From a checkpoint of a small segmentation model.
Model: 3.8M parameters, norm batchnorm, activation silu.
Rows from block 3 of a small segmentation model, named by matrix and row number. Each number is 200 + 40 x the weight over its row's rms, rounded and kept within 0 to 999. All counts start at 0. After the name is the row's rms in percent of the matrix's.
After each channel's rows are labels from the 100 images, of 14976, where the channel reaches its highest value: "peak on" is the class under the peak; "patch colour" is the nearest of a few named colours to the mean colour under the peak. Only what is clearly more common there than usual is listed. The data: rendered scenes of coloured solids on a plain floor. In brackets: how many of the 100.
# conv: 3x3 conv (model.mid.1.conv.weight, 288x288x3x3, each kernel summed), inputs 216-287

conv.197,115,113,231,194,223,168,203,150,162,169,246,198,227,290,229,175,200,216,176,195,189,228,197,205,143,145,197,109,206,199,176,169,222,242,152,142,217,185,149,177,200,200,209,218,216,220,117,201,218,212,259,205,94,148,207,127,217,234,250,216,164,193,168,243,242,169,181,171,162,270,267,161,133
peak on: cube (41)
patch colour: brown (31)

conv.30,096,216,173,174,249,165,236,160,168,169,155,196,158,270,211,179,250,158,236,233,185,99,196,191,99,185,235,301,243,204,165,143,185,213,161,212,129,265,186,226,165,166,208,256,177,170,159,240,181,191,182,229,163,195,210,239,168,276,142,219,204,141,148,253,170,188,186,229,185,237,176,169,110
peak on: wedge (35)
patch colour: brown (49)

conv.196,114,180,231,143,264,225,154,221,207,166,202,159,187,220,190,196,201,181,201,317,137,87,217,200,177,183,197,219,181,254,157,168,214,123,193,251,231,187,217,174,208,182,133,210,206,181,165,175,155,214,181,230,147,179,206,222,136,273,208,292,206,173,141,167,208,219,194,185,211,161,183,228,166
peak on: wedge (71)
patch colour: brown (31)

conv.93,096,161,294,203,174,197,184,182,191,165,175,170,208,186,245,197,262,197,260,173,232,243,227,154,134,278,321,178,220,204,217,175,219,208,278,209,216,276,193,209,216,216,216,174,218,218,157,198,143,214,238,203,201,139,239,175,195,200,269,185,170,190,185,207,192,155,187,153,172,209,212,222,119
peak on: wedge (38)
patch colour: brown (38)

conv.104,115,163,248,169,178,214,201,185,172,174,196,197,205,224,198,158,255,189,244,244,177,171,185,207,209,218,177,133,158,177,208,227,193,150,239,197,193,134,195,186,121,250,237,141,160,160,197,162,168,211,148,170,288,161,261,230,254,168,241,213,208,235,231,220,159,244,199,215,200,176,218,216,191
peak on: bumpy ball (44)
patch colour: brown (37)

conv.256,116,194,209,185,216,159,200,207,216,224,209,260,171,193,176,106,173,219,242,144,201,256,112,185,179,198,170,197,171,158,162,240,220,205,181,230,155,206,235,161,223,174,246,199,165,160,201,219,201,217,166,165,208,241,154,251,246,167,205,242,149,179,196,263,195,146,208,204,235,190,226,168,177
peak on: bumpy ball (38); dome (36)
patch colour: brown (30); green (26)

conv.90,079,203,126,141,173,207,192,172,200,238,206,190,217,297,222,246,213,175,183,179,172,172,239,158,156,175,192,184,221,192,160,98,228,157,185,161,180,198,232,173,204,115,247,233,160,189,177,217,182,149,227,229,202,190,219,263,48,217,186,181,183,148,260,165,152,154,148,228,222,193,219,162,220
peak on: bumpy ball (46)
patch colour: brown (38)

conv.252,089,178,144,130,203,200,137,185,147,142,150,151,169,247,185,211,159,209,183,130,237,265,153,198,119,146,151,180,201,172,194,189,180,213,224,165,224,196,149,215,189,221,128,215,203,172,180,230,183,201,226,225,167,217,187,183,169,209,236,193,162,195,144,173,120,225,203,226,222,113,190,163,171
peak on: cube (50); hexagonal prism (33)
patch colour: brown (30)

conv.88,106,170,216,147,214,178,228,200,265,179,194,182,154,164,133,244,228,207,166,212,179,198,225,171,247,181,222,162,187,175,172,183,219,221,198,143,226,219,205,287,209,146,182,181,254,128,140,238,220,210,211,201,177,127,182,226,262,99,165,171,202,257,200,121,196,187,158,241,156,128,201,212,179
peak on: wedge (32)
patch colour: brown (28)

conv.71,099,236,212,178,255,229,188,133,196,179,169,231,201,254,240,179,210,196,201,224,187,135,164,201,181,189,179,172,193,190,244,141,181,194,172,246,153,183,169,190,239,161,204,192,234,204,156,222,231,206,260,179,155,174,263,227,143,116,171,161,192,220,248,179,130,208,225,190,222,217,206,161,225
peak on: bumpy ball (27); cube (25)
patch colour: brown (26)

conv.221,097,220,189,182,232,177,198,146,164,321,201,229,201,309,107,188,206,157,181,123,237,203,154,181,185,136,226,186,245,218,242,138,133,185,183,242,208,210,152,207,219,226,166,164,184,136,176,205,188,179,126,229,199,216,170,250,162,220,239,157,189,148,159,164,204,195,227,236,264,236,235,148,188
peak on: bumpy ball (33)
patch colour: brown (25)

conv.119,116,133,312,196,132,226,160,214,260,249,242,193,157,191,234,227,169,161,206,127,292,285,198,267,285,231,184,158,208,184,170,201,139,212,151,177,197,232,165,166,219,169,202,204,216,219,175,185,172,222,232,187,271,233,236,217,316,179,287,230,178,125,190,230,232,192,188,193,207,187,244,198,171
peak on: wedge (62)
patch colour: brown (42)

conv.107,100,139,337,165,228,213,141,125,153,238,272,159,208,179,163,176,203,112,150,170,235,156,163,253,272,140,207,155,216,192,156,219,205,173,210,170,186,197,177,169,213,152,163,200,153,204,108,243,186,236,258,143,167,232,193,229,358,175,184,191,161,128,225,141,218,188,234,206,195,305,225,189,215
peak on: cube (32); hexagonal prism (28)
patch colour: brown (43)